A small masked spectrogram model, trained from scratch: encoder norm layernorm, encoder layers 8.
Rows from block 4 of the encoder of a small masked spectrogram model, named by matrix and row number. Rows with one number belong to one neuron. Each number is 200 + 40 x the weight over its row's rms, rounded and kept within 0 to 999. All counts start at 0.
After each neuron's rows are labels from the 100 clips, of 14848, where the neuron reaches its largest size: "top examples" is what is common among them. Only what is clearly more common there than usual is listed. The data: phrases spoken by 400 fixed synthetic voices. In brackets: how many of the 100, against the usual share in percent.
# gate: MLP gate (encoder.blocks.4.mlp.gate.weight, 384x192), inputs 0-47
# fc1: MLP up (encoder.blocks.4.mlp.fc1.weight, 384x192), inputs 0-47
# fc2: MLP down (encoder.blocks.4.mlp.fc2.weight, 192x384, transposed), outputs 0-47

gate.29,226,145,209,189,205,225,268,146,164,172,110,242,188,232,220,256,138,163,155,182,248,193,145,247,247,187,213,209,61,134,178,228,203,221,172,173,163,191,265,184,199,226,214,169,160,257,191,189
fc1.29,134,256,159,208,241,233,151,260,209,214,189,194,214,164,222,146,247,170,209,213,238,282,214,189,217,246,203,207,268,272,239,158,205,163,294,167,190,177,142,204,310,190,200,229,218,171,168,231
fc2.29,212,210,202,156,147,232,239,215,258,198,141,200,178,211,230,203,268,151,112,260,220,289,198,173,212,164,170,232,207,173,137,222,263,215,162,211,178,181,172,193,224,175,231,206,209,177,237,240
top examples: high voice (55 vs 24.6)

gate.153,215,167,244,268,213,258,215,203,165,248,217,155,242,197,189,232,139,217,219,150,209,208,251,200,325,238,122,262,225,159,209,220,224,276,225,198,200,199,194,126,246,177,176,171,183,137,183,183
fc1.153,160,168,114,157,220,155,223,170,230,206,223,193,186,187,138,237,259,139,187,190,199,167,215,181,133,183,253,200,237,175,178,182,165,200,178,162,223,171,174,314,202,182,213,182,175,138,221,217
fc2.153,244,245,154,231,179,196,148,156,183,241,212,245,243,176,212,253,203,245,190,159,231,176,269,153,231,175,154,187,191,219,166,107,184,202,226,152,265,158,276,244,295,205,226,182,153,182,193,201
top examples: white noise (63 vs 12.4); pink noise (35 vs 12.7)

gate.118,135,159,208,194,227,186,196,192,173,228,267,119,177,201,191,256,159,200,199,244,199,246,191,207,231,160,268,212,212,244,240,224,248,207,157,232,141,212,134,233,193,202,178,238,192,194,167,182
fc1.118,196,149,129,229,178,214,274,151,210,209,231,176,151,215,191,187,182,165,210,214,240,282,230,262,170,130,262,220,188,190,315,181,248,197,141,210,135,265,199,205,173,203,157,230,230,169,195,251
fc2.118,193,268,224,221,241,164,200,221,206,187,233,207,133,146,195,228,180,333,150,128,156,203,193,187,185,135,219,299,177,199,129,117,226,190,234,229,221,207,172,147,220,223,231,256,182,239,236,223
top examples: reverberation (100 vs 34.7)

gate.149,177,205,178,208,190,288,158,169,255,249,167,235,203,173,195,213,162,201,230,239,239,201,206,171,235,157,164,212,196,182,188,225,243,183,157,159,207,212,248,176,225,280,236,198,179,206,190,240
fc1.149,274,209,232,167,145,184,266,167,196,229,222,134,213,220,195,137,220,304,264,148,183,204,215,200,205,207,148,216,220,215,228,188,227,209,187,254,133,287,203,152,166,189,171,168,236,187,252,181
fc2.149,242,161,259,157,157,170,210,245,213,225,188,177,149,225,179,159,185,179,179,191,159,207,189,245,116,175,220,154,294,214,215,112,126,206,208,220,142,236,255,265,122,191,233,169,239,235,254,261
top examples: muffled (low-pass) (30 vs 11.8)

gate.215,196,141,174,194,109,267,220,260,181,198,165,147,217,217,212,211,237,169,200,242,263,181,197,164,154,250,165,169,177,268,251,241,317,217,166,161,166,150,223,204,151,216,222,186,160,169,104,202
fc1.215,157,232,172,187,260,166,192,149,172,232,201,315,258,145,237,140,191,240,199,231,173,100,203,203,186,182,221,207,177,150,181,227,194,184,217,176,232,188,203,184,220,223,170,220,257,148,291,209
fc2.215,137,191,120,171,203,212,255,263,145,167,225,174,162,195,188,151,174,189,184,187,172,192,190,249,207,153,225,240,221,296,193,256,240,224,238,245,252,219,174,152,194,234,155,160,199,172,190,299
top examples: deep voice (74 vs 29.2); /u/ (56 vs 20.1); /j/ (40 vs 10.8)

gate.207,214,238,203,173,227,111,235,255,182,177,257,231,149,241,249,156,252,201,149,191,232,186,208,196,246,228,199,187,226,235,207,144,194,210,193,198,167,208,231,154,211,214,143,196,220,280,217,270
fc1.207,153,267,198,217,268,143,209,236,196,159,265,180,180,205,220,192,239,191,173,191,188,186,183,175,242,207,251,166,199,295,257,192,257,247,203,171,206,157,252,202,180,185,187,221,173,212,187,238
fc2.207,210,244,259,245,130,120,208,250,190,274,268,292,155,193,190,214,151,200,194,152,162,257,151,240,150,128,205,183,177,193,259,246,204,316,113,158,209,293,197,228,150,229,251,201,206,245,225,240
top examples: high voice (99 vs 24.6); thin (high-pass) (30 vs 12.4)

gate.164,284,230,180,146,221,240,191,201,234,217,155,225,224,220,163,161,238,271,260,173,120,212,232,195,236,179,194,220,298,251,146,193,139,235,237,216,161,250,233,180,196,158,142,200,200,210,146,270
fc1.164,169,111,227,275,197,185,163,175,205,213,185,213,205,201,233,240,209,165,186,169,247,255,214,172,171,158,222,154,258,206,140,168,161,160,193,203,234,219,157,186,240,155,229,231,196,175,231,180
fc2.164,256,233,145,140,219,158,183,227,144,239,186,221,196,221,131,172,190,201,229,193,157,185,196,177,251,217,142,269,264,247,186,217,208,218,226,202,196,165,260,192,203,208,139,157,227,222,158,233
top examples: white noise (31 vs 12.4)

gate.200,195,132,238,142,193,198,151,149,221,211,194,168,114,203,181,236,187,158,240,215,154,227,195,217,160,132,166,181,207,127,259,168,168,169,203,178,157,298,303,344,184,180,208,183,177,211,232,217
fc1.200,136,236,147,251,157,195,163,209,195,242,273,237,177,130,205,190,208,189,212,252,233,183,147,219,219,216,190,229,181,270,202,149,181,238,209,238,193,153,115,99,201,144,203,150,176,200,173,177
fc2.200,236,226,154,165,181,205,229,146,170,196,94,196,197,300,197,211,130,240,269,199,142,262,217,222,205,174,179,185,154,150,261,158,229,178,275,151,169,194,226,176,176,222,124,134,232,162,227,188
top examples: reverberation (88 vs 34.7)

gate.39,176,159,192,262,228,234,185,163,149,223,230,217,173,186,169,186,222,228,110,213,195,174,255,223,162,193,192,168,144,221,173,157,212,177,191,241,201,244,252,149,239,145,250,115,199,240,284,268
fc1.39,211,221,234,226,183,204,164,177,220,218,161,162,189,123,209,211,134,220,187,275,217,216,192,171,275,207,231,179,187,263,123,168,192,195,206,234,181,194,181,154,235,292,239,153,255,192,197,216
fc2.39,169,208,139,149,258,110,141,178,86,201,193,256,193,199,202,219,286,183,195,104,223,218,228,244,204,189,240,271,245,182,206,191,194,250,237,216,248,209,185,173,324,206,216,174,243,247,191,225
top examples: /s/ (82 vs 53); /k/ (74 vs 46)

gate.310,149,225,148,256,181,213,164,100,181,97,159,292,183,138,219,191,183,251,206,238,232,228,121,212,208,149,180,210,197,213,235,166,165,247,228,191,67,236,210,209,273,182,232,200,222,224,232,274
fc1.310,172,224,218,220,132,189,202,167,193,216,208,310,212,187,202,228,201,245,183,185,275,203,197,239,268,206,154,241,202,242,241,145,164,166,261,136,148,198,209,139,226,221,217,107,240,251,223,286
fc2.310,198,177,159,243,139,217,205,274,177,152,173,219,178,251,223,203,239,116,187,188,94,153,224,157,216,217,219,193,151,292,234,136,208,149,137,206,253,211,244,220,173,232,219,229,173,186,193,188
top examples: muffled (low-pass) (59 vs 11.8); /dʒ/ (30 vs 12.8)

gate.79,258,205,198,172,129,208,140,199,314,225,207,213,233,201,164,207,217,187,147,138,248,162,269,178,174,230,200,192,183,171,201,120,180,156,189,244,161,176,223,242,200,183,199,226,227,182,173,229
fc1.79,192,176,230,219,225,218,219,210,103,180,160,201,182,186,217,194,192,200,266,277,133,185,206,203,214,184,243,241,255,216,138,209,188,228,162,206,235,303,246,180,177,171,194,191,285,198,196,200
fc2.79,203,228,166,141,175,189,151,264,212,197,271,92,143,189,154,205,325,249,161,225,231,212,210,209,197,202,193,203,201,218,189,195,240,196,223,202,129,189,133,133,209,156,207,158,224,178,171,173
top examples: deep voice (90 vs 29.2); reverberation (62 vs 34.7)

gate.43,134,224,157,148,153,237,206,182,210,113,128,237,166,213,153,206,152,230,233,203,171,205,233,170,189,131,117,194,212,205,299,162,143,189,157,245,209,212,221,195,191,238,206,175,259,228,168,149
fc1.43,196,170,247,226,256,95,172,204,205,281,228,163,247,175,243,212,228,199,175,199,205,156,176,209,297,237,252,172,162,170,160,244,273,219,206,156,209,116,193,208,188,164,179,238,172,168,211,257
fc2.43,192,235,214,216,241,261,176,166,275,171,193,191,234,185,201,224,247,166,109,251,203,205,205,204,210,136,63,215,165,196,239,193,210,177,191,224,184,185,146,110,163,187,198,137,95,193,185,195
top examples: muffled (low-pass) (31 vs 11.8)

gate.77,303,191,256,184,193,258,141,188,155,233,225,262,142,295,214,133,229,262,208,117,189,142,177,242,210,248,161,250,229,195,211,158,200,220,226,208,206,262,197,193,249,193,195,215,181,189,175,261
fc1.77,241,197,253,205,229,234,187,232,206,183,187,258,170,229,203,125,188,234,284,126,194,195,230,219,157,213,157,207,246,192,232,195,228,151,274,248,212,231,243,189,228,172,170,222,212,194,245,215
fc2.77,133,185,211,247,142,168,213,192,266,179,219,117,205,208,197,259,189,228,217,210,229,293,214,185,118,172,237,92,150,197,182,272,214,217,196,231,254,185,216,206,230,188,208,280,179,203,167,220
top examples: white noise (41 vs 12.4)

gate.295,175,232,201,217,191,232,186,178,143,222,224,228,198,176,280,203,281,179,158,233,255,231,192,176,212,205,212,111,203,288,197,213,236,193,197,148,280,124,189,165,260,223,248,155,179,136,278,199
fc1.295,249,116,227,205,178,148,189,180,239,249,198,203,234,229,213,213,175,304,210,181,177,241,206,211,188,180,202,284,241,150,172,177,173,197,239,241,188,275,204,165,203,202,152,221,151,221,169,237
fc2.295,170,131,220,215,149,168,175,173,200,188,234,237,231,162,251,210,160,255,304,250,197,218,187,232,238,133,139,280,204,180,189,119,125,224,315,226,184,240,211,200,193,183,237,207,193,300,194,217
top examples: muffled (low-pass) (85 vs 11.8); /θ/ (32 vs 9.2)

gate.248,204,171,229,224,202,184,205,203,195,186,198,114,177,195,239,216,189,191,156,200,237,143,263,262,277,177,205,179,193,267,232,235,206,183,238,210,189,277,225,184,132,206,194,136,229,154,137,182
fc1.248,113,150,66,180,244,192,269,204,207,188,241,221,269,240,138,246,238,222,188,182,228,187,220,141,152,216,210,206,236,207,112,197,205,232,244,169,232,241,213,187,202,261,163,174,205,252,209,168
fc2.248,109,104,104,161,250,243,203,202,214,162,200,184,259,206,163,199,154,188,177,195,207,218,180,190,163,189,230,191,268,169,178,143,250,137,254,192,105,126,190,243,250,150,213,231,193,178,180,175
top examples: child-like voice (50 vs 21.8)

gate.48,185,204,211,125,156,250,243,239,216,190,222,213,193,258,253,220,289,198,163,178,288,199,205,275,219,192,209,156,248,201,210,238,181,203,158,162,214,194,181,180,149,348,124,164,196,250,198,195
fc1.48,243,245,250,255,222,205,151,97,254,206,181,244,190,198,139,213,131,229,204,225,143,170,169,50,226,196,208,230,144,163,193,208,200,258,145,263,194,232,238,195,196,141,188,223,200,215,251,286
fc2.48,204,208,167,169,146,272,197,131,178,202,196,205,152,145,221,191,217,259,174,169,235,186,171,210,222,190,191,183,276,151,201,182,115,162,248,152,187,173,151,177,169,247,165,179,188,267,197,316
top examples: deep voice (74 vs 29.2); mains hum (33 vs 12.2)

gate.232,175,217,217,270,227,197,278,212,222,214,217,250,147,205,161,164,173,259,196,197,159,194,244,219,272,151,147,152,255,214,203,215,198,189,269,238,169,252,128,144,219,221,199,229,201,185,160,195
fc1.232,176,217,146,160,222,226,232,207,220,234,209,203,219,208,151,265,220,215,202,145,159,164,197,200,255,202,237,168,112,204,167,216,195,189,151,216,212,206,187,191,214,186,286,176,219,164,163,214
fc2.232,227,215,194,177,259,160,174,173,192,124,223,163,160,201,251,204,132,176,167,216,214,132,132,170,159,175,195,189,178,185,172,202,190,236,213,151,187,197,170,217,305,228,172,120,250,173,208,199
top examples: muffled (low-pass) (99 vs 11.8); pink noise (47 vs 12.7); white noise (30 vs 12.4); clipping (29 vs 8.1)

gate.228,212,223,177,245,238,197,229,129,166,220,194,191,129,237,198,196,168,208,161,160,251,173,199,183,141,219,218,229,210,223,227,107,227,152,214,103,214,204,256,231,222,184,200,236,275,250,217,201
fc1.228,164,185,147,235,186,266,122,135,166,230,212,154,179,149,190,201,210,234,217,234,137,199,232,223,172,211,158,173,211,198,197,213,227,222,251,214,79,235,209,198,117,289,174,153,176,182,211,202
fc2.228,201,193,143,193,228,179,129,236,203,202,299,133,177,239,295,165,230,195,150,251,214,196,210,223,219,173,227,220,215,227,179,267,173,209,261,176,170,175,242,195,167,198,218,215,195,220,206,264
top examples: high voice (64 vs 24.6)

gate.151,273,203,214,232,202,233,144,180,202,214,185,296,237,255,189,144,211,215,157,122,193,185,218,249,186,201,196,217,125,152,267,205,173,217,255,272,214,168,157,149,224,232,174,168,178,193,274,201
fc1.151,195,264,221,203,202,243,135,191,206,139,210,212,286,242,233,178,202,199,204,63,171,170,182,240,198,182,255,182,156,227,238,236,212,247,240,227,192,191,203,306,192,172,190,215,148,239,217,161
fc2.151,202,246,142,257,197,211,239,236,191,205,194,164,270,223,239,213,189,187,160,99,175,208,257,162,243,246,170,218,204,242,166,265,290,290,160,281,126,208,176,237,169,207,274,209,182,190,116,194
top examples: reverberation (61 vs 34.7); child-like voice (57 vs 21.8)

gate.286,252,215,147,227,249,221,211,152,199,146,206,158,210,232,215,137,160,142,106,161,178,190,173,197,254,175,213,197,182,177,157,222,141,188,181,296,190,250,252,178,228,190,270,229,204,256,226,197
fc1.286,243,214,184,202,260,229,262,179,186,238,159,197,223,183,180,96,175,201,136,162,190,203,208,195,294,171,181,203,175,165,180,195,202,236,195,224,122,204,225,242,281,135,209,219,216,188,238,196
fc2.286,158,249,190,196,132,225,199,241,163,292,207,187,197,169,184,211,226,312,197,203,192,261,267,218,163,200,157,185,248,243,249,131,162,192,244,186,216,163,183,217,225,147,130,204,221,159,163,163
top examples: /b/ (63 vs 36.8); /g/ (60 vs 16.8)

gate.217,147,156,227,178,211,202,235,200,134,187,178,202,212,308,161,234,247,184,207,196,254,190,206,250,282,206,185,219,189,233,244,249,203,195,245,232,247,184,133,234,207,268,189,176,167,235,199,167
fc1.217,203,238,293,180,251,239,214,239,173,223,190,198,216,190,216,200,185,179,140,227,193,212,213,156,111,176,244,217,214,219,197,113,145,187,226,268,246,217,240,172,206,213,170,213,187,224,150,223
fc2.217,261,183,221,196,178,186,205,195,215,127,216,191,183,82,199,193,212,155,217,143,274,155,161,247,214,249,222,217,177,198,150,179,285,137,253,153,138,241,247,150,222,239,190,196,208,225,157,216
top examples: deep voice (70 vs 29.2)

gate.303,154,117,202,148,280,184,163,251,300,200,190,181,257,224,204,220,163,209,248,181,224,195,227,256,179,187,138,184,198,168,222,194,196,196,179,227,239,193,260,210,192,193,189,201,73,259,226,183
fc1.303,235,195,211,225,195,203,186,242,122,168,174,213,190,129,228,214,129,199,208,239,235,188,204,205,195,231,195,255,256,266,183,193,162,183,233,175,131,158,168,171,221,193,193,226,212,143,166,286
fc2.303,200,252,222,161,162,227,274,308,272,278,211,211,244,168,159,184,162,120,224,228,180,167,264,175,196,195,217,193,163,201,96,218,168,240,185,138,186,192,201,210,192,219,224,134,244,170,165,170
top examples: mains hum (83 vs 12.2)

gate.371,216,128,264,108,167,260,161,155,230,191,190,225,232,302,244,210,198,203,140,171,269,194,184,183,195,188,214,245,224,157,294,207,189,292,219,179,213,202,245,159,198,220,217,267,170,245,168,216
fc1.371,172,200,191,216,176,138,219,242,136,214,247,165,191,141,197,193,190,185,194,169,117,200,193,197,215,229,258,149,221,241,181,236,203,113,210,236,224,245,197,256,170,149,205,157,198,218,240,180
fc2.371,169,175,243,199,204,232,176,175,192,158,249,173,187,209,235,220,247,243,182,301,231,139,206,148,172,248,202,193,304,242,253,239,162,224,129,206,221,245,136,220,118,119,222,146,249,229,167,229
top examples: white noise (38 vs 12.4)

gate.133,229,187,163,205,187,223,166,210,257,225,188,280,168,259,174,224,243,206,184,152,225,203,205,172,178,193,213,191,209,184,141,268,281,184,177,252,197,163,236,204,195,195,191,202,182,198,194,197
fc1.133,133,208,197,221,169,220,154,236,213,227,243,219,208,203,140,153,207,204,184,238,166,231,217,205,175,165,202,173,210,230,157,234,272,213,249,201,123,206,207,198,209,230,159,157,199,208,216,134
fc2.133,185,123,192,210,173,216,174,178,194,245,156,161,312,179,208,167,166,195,161,153,268,170,205,264,278,235,257,248,182,256,235,200,134,211,232,201,173,89,168,226,164,279,122,190,217,223,175,227
top examples: high voice (50 vs 24.6)

gate.279,208,214,209,201,99,200,232,207,224,206,215,164,251,232,197,281,151,281,265,243,168,204,191,258,256,170,163,229,240,271,216,224,244,218,174,197,189,301,226,179,178,204,203,189,118,215,219,240
fc1.279,185,230,166,218,180,184,194,219,171,218,219,171,162,226,137,261,161,172,228,194,264,177,252,254,201,150,263,91,159,175,266,276,171,137,199,204,208,252,168,190,119,204,157,182,216,188,258,256
fc2.279,209,156,156,219,250,206,162,261,147,187,225,201,169,182,169,153,272,156,201,257,150,149,179,154,226,216,233,260,260,225,153,106,194,131,207,188,223,234,205,208,165,223,177,184,226,179,201,196
top examples: mains hum (31 vs 12.2)

gate.362,169,251,216,139,211,276,210,257,247,196,208,212,115,239,160,224,155,161,187,177,180,173,227,166,240,187,194,222,215,160,200,238,189,152,223,195,273,163,230,206,204,175,179,158,192,201,243,286
fc1.362,192,225,253,193,230,213,206,217,336,181,166,202,186,228,148,241,135,149,269,167,132,185,239,170,220,142,204,186,225,242,159,252,184,167,194,179,186,152,216,174,183,192,150,140,178,198,194,253
fc2.362,250,191,191,199,144,182,195,207,146,239,184,139,237,287,235,148,256,292,172,207,178,224,185,227,234,159,163,235,236,182,227,166,156,143,259,254,190,251,249,196,193,199,227,268,176,174,129,208
top examples: mains hum (83 vs 12.2)

gate.145,212,145,156,305,211,191,132,282,181,117,242,164,172,219,145,195,236,149,171,249,218,218,226,236,203,212,161,317,144,209,223,201,216,169,228,189,220,157,250,163,237,192,254,184,239,200,161,164
fc1.145,178,204,155,238,218,213,269,180,175,152,202,302,243,231,246,163,237,223,238,215,226,195,204,249,224,163,286,219,204,186,200,103,223,150,162,258,97,212,237,157,233,154,198,226,219,184,191,219
fc2.145,225,205,228,130,232,202,238,196,173,221,139,182,176,284,236,165,219,228,174,210,185,216,217,199,146,159,215,168,248,192,214,197,259,198,205,191,224,170,232,203,220,249,231,219,126,208,170,172
top examples: deep voice (62 vs 29.2)

gate.112,189,257,184,197,186,156,236,226,202,142,201,206,173,249,216,255,215,233,186,221,225,196,169,210,205,228,241,185,277,215,230,226,179,164,154,195,174,236,202,151,241,227,153,202,221,220,268,199
fc1.112,243,176,198,183,263,206,148,207,222,245,135,249,181,266,89,213,243,188,139,260,233,187,231,202,135,178,199,162,178,198,162,208,201,222,205,197,258,176,196,162,199,163,190,208,215,177,129,264
fc2.112,149,213,192,157,108,181,178,178,179,231,234,197,171,255,174,245,177,214,210,210,190,131,199,280,236,225,256,157,182,261,241,223,176,201,176,139,166,195,214,188,287,216,233,166,202,168,246,203
top examples: /ɑ/ (72 vs 32.2)

gate.23,258,174,209,122,110,180,163,229,192,281,204,170,182,228,220,132,225,223,161,177,191,221,283,144,216,193,122,169,213,131,266,170,205,225,247,275,227,142,150,212,201,243,184,210,200,122,227,219
fc1.23,182,221,250,137,197,128,191,203,215,148,184,186,189,154,234,222,221,220,253,254,199,259,194,180,169,272,266,271,141,236,143,206,182,229,162,147,196,114,195,292,159,225,184,173,169,188,201,169
fc2.23,222,213,214,213,209,134,198,224,233,222,155,203,146,267,229,145,182,182,237,250,144,223,276,184,168,182,122,148,217,275,202,209,246,226,193,218,235,148,213,222,219,160,244,162,97,206,176,146
top examples: child-like voice (55 vs 21.8); pink noise (44 vs 12.7); white noise (38 vs 12.4)

gate.182,200,275,261,173,235,209,191,178,207,198,201,154,238,212,183,184,200,180,175,195,260,174,162,112,167,233,163,205,212,173,192,189,149,289,196,89,232,216,213,172,258,216,201,192,192,216,222,149
fc1.182,207,98,156,171,160,191,264,199,192,185,139,191,268,159,194,150,233,229,219,127,238,253,233,266,186,243,185,225,192,128,211,230,201,90,199,240,209,199,241,300,175,177,188,99,213,140,210,195
fc2.182,213,233,186,69,255,192,176,121,203,277,121,199,207,181,189,194,228,209,206,194,225,233,189,156,203,215,204,219,248,156,218,232,233,201,205,184,195,206,173,275,159,217,185,40,186,188,287,210
top examples: /s/ (95 vs 53)

gate.366,259,206,262,229,275,248,119,180,202,209,232,265,228,263,229,201,251,228,221,188,210,144,160,223,201,276,213,210,292,273,188,204,210,136,140,196,219,262,204,184,244,220,224,195,205,168,180,176
fc1.366,255,219,249,166,216,231,137,153,192,208,229,265,171,267,183,201,151,252,240,171,201,181,159,179,135,254,299,265,252,215,189,234,207,136,222,206,228,188,227,170,245,210,143,270,164,208,222,194
fc2.366,147,131,193,167,121,125,199,232,163,256,137,183,177,178,247,172,176,175,211,149,210,213,259,257,190,178,140,260,161,179,226,291,189,234,125,271,214,236,241,177,210,171,183,231,156,193,198,260
top examples: /b/ (67 vs 36.8)

gate.72,276,186,206,158,155,267,198,193,198,168,231,292,166,194,192,186,192,187,261,229,212,263,177,101,215,107,219,198,159,138,128,207,219,186,145,233,246,221,135,170,244,224,139,219,223,263,184,210
fc1.72,233,253,137,143,217,207,131,193,218,209,183,245,188,180,246,122,213,157,236,225,236,204,244,181,325,174,212,235,182,162,134,198,283,171,173,277,224,211,144,189,258,154,168,121,237,231,175,196
fc2.72,170,178,198,214,179,247,201,234,210,154,185,225,224,155,170,212,234,181,165,207,188,211,214,234,222,147,194,224,204,221,182,143,111,175,240,144,228,165,200,229,195,210,170,236,195,197,206,170
top examples: child-like voice (71 vs 21.8)

gate.352,242,178,168,263,135,255,179,133,199,224,192,262,223,162,287,190,144,246,172,207,145,216,179,174,196,255,187,202,256,209,247,212,256,172,218,242,247,185,230,161,209,185,171,208,172,183,212,294
fc1.352,123,132,180,245,208,238,249,236,179,192,221,217,212,184,285,240,169,243,190,200,217,256,236,186,206,220,209,150,226,250,198,158,252,157,283,238,246,206,196,170,280,187,153,156,176,179,235,276
fc2.352,173,196,135,162,190,252,269,222,316,137,228,192,219,243,163,219,143,184,183,233,163,153,217,182,281,112,214,204,175,179,180,184,215,220,206,223,189,223,170,222,98,136,259,226,234,217,197,199
top examples: mains hum (29 vs 12.2)

gate.271,213,189,174,209,271,210,205,230,233,211,235,148,221,135,206,168,139,159,186,202,148,199,90,223,191,259,237,301,209,175,184,245,187,218,235,238,250,162,171,141,199,244,226,154,177,193,190,208
fc1.271,254,219,232,167,300,204,199,207,252,201,248,191,200,122,216,201,152,164,170,201,180,239,119,179,162,243,211,286,267,168,217,219,195,170,228,199,254,191,151,206,229,190,204,162,172,209,226,198
fc2.271,247,201,227,263,147,197,248,176,231,207,217,166,222,174,264,207,162,198,220,175,266,221,205,227,182,206,245,195,252,208,195,180,169,178,192,226,281,104,247,243,221,215,252,246,225,173,173,146
top examples: deep voice (63 vs 29.2)

gate.197,154,208,213,137,234,163,185,150,259,217,189,182,196,212,229,173,238,243,224,243,229,255,151,203,191,227,163,208,213,247,225,222,196,250,152,181,175,219,194,150,190,183,191,191,203,214,189,248
fc1.197,201,186,199,201,171,264,240,212,222,230,288,215,228,152,153,196,181,177,250,216,168,129,130,182,210,233,214,196,160,223,190,225,205,188,257,173,219,223,239,258,223,181,207,211,183,224,210,181
fc2.197,206,158,232,164,199,174,227,221,185,254,230,197,117,223,194,230,172,168,284,184,207,140,197,157,214,227,200,197,200,210,220,226,229,179,193,189,175,228,203,229,239,275,157,213,207,159,102,234
top examples: white noise (30 vs 12.4)

gate.328,167,192,212,168,235,190,177,236,255,238,225,236,185,197,172,241,178,184,303,219,162,129,249,301,228,240,246,204,242,119,233,167,194,194,185,159,195,239,215,210,209,179,126,247,171,190,203,202
fc1.328,275,244,255,190,248,254,174,146,254,143,166,156,156,254,213,144,210,267,231,150,142,150,209,302,208,164,244,162,174,134,159,197,203,208,160,177,211,194,241,165,224,271,113,192,159,256,219,196
fc2.328,295,244,230,213,158,233,172,157,256,184,189,220,150,200,252,150,185,190,179,246,177,191,134,214,250,143,187,188,176,79,182,194,143,184,142,174,190,202,228,238,243,288,186,194,165,173,180,167
top examples: reverberation (72 vs 34.7); clipping (31 vs 8.1)

gate.193,227,150,239,217,139,163,258,152,152,201,142,233,217,192,184,186,181,205,201,206,245,167,246,201,181,282,151,177,199,217,179,235,210,198,175,194,214,154,134,155,204,274,242,144,245,178,203,217
fc1.193,240,203,187,208,215,171,205,198,231,182,145,129,189,288,160,209,195,241,178,135,206,202,191,256,261,172,210,233,252,193,151,281,233,174,227,192,235,230,214,143,263,173,266,194,160,217,245,218
fc2.193,180,212,122,178,237,184,193,174,263,127,158,175,124,184,142,213,202,218,229,169,259,188,206,169,190,219,194,176,229,196,157,165,173,205,264,255,220,202,235,137,169,209,254,221,213,175,181,153
top examples: high voice (53 vs 24.6)

gate.84,263,201,205,245,107,193,195,173,246,162,177,248,209,267,252,235,205,177,211,243,182,135,165,213,196,103,187,299,146,220,221,241,214,209,144,219,187,206,252,200,280,157,197,135,173,196,216,253
fc1.84,167,224,175,184,203,164,202,185,161,160,288,218,272,142,195,169,226,168,252,189,115,220,248,235,219,228,260,261,271,207,130,187,227,279,160,118,211,198,261,182,150,166,166,131,237,227,186,251
fc2.84,168,248,212,181,195,208,231,190,174,171,221,248,249,213,159,164,138,202,225,192,168,203,251,179,222,250,253,133,206,146,254,75,187,206,155,187,275,232,171,199,136,292,138,230,150,118,301,200
top examples: reverberation (68 vs 34.7)

gate.258,171,167,166,168,223,218,248,171,200,194,214,167,208,198,249,157,161,187,251,258,220,201,158,214,235,184,171,178,169,131,177,167,235,251,233,219,220,216,118,258,209,183,206,247,165,184,246,157
fc1.258,146,147,158,244,191,218,205,140,217,228,284,173,202,201,145,223,210,170,123,239,257,236,226,217,203,206,256,241,199,203,232,221,151,187,243,276,218,190,197,98,149,187,210,212,111,253,221,225
fc2.258,186,211,141,178,174,196,163,183,224,159,213,181,230,215,209,262,184,212,191,226,234,170,186,230,280,281,319,161,197,170,131,298,213,118,167,256,196,237,167,117,190,217,244,213,176,267,209,181
top examples: muffled (low-pass) (47 vs 11.8); rumble (30 vs 13.1)

gate.266,170,132,175,213,212,175,226,158,179,174,264,139,216,184,252,203,207,183,192,205,175,102,187,180,254,207,201,268,174,234,253,214,182,177,204,224,210,242,204,257,151,225,169,216,129,180,156,194
fc1.266,238,287,261,183,214,174,157,237,216,229,132,218,152,193,91,185,211,212,221,207,207,224,184,200,193,178,190,152,241,223,200,187,159,224,158,219,191,155,173,133,266,177,183,210,294,215,246,165
fc2.266,179,194,178,180,167,192,182,200,292,217,230,133,165,220,253,126,150,230,141,194,168,262,200,206,142,205,208,209,205,220,231,231,211,208,225,159,212,227,154,146,204,245,197,234,201,157,181,190
top examples: high voice (71 vs 24.6)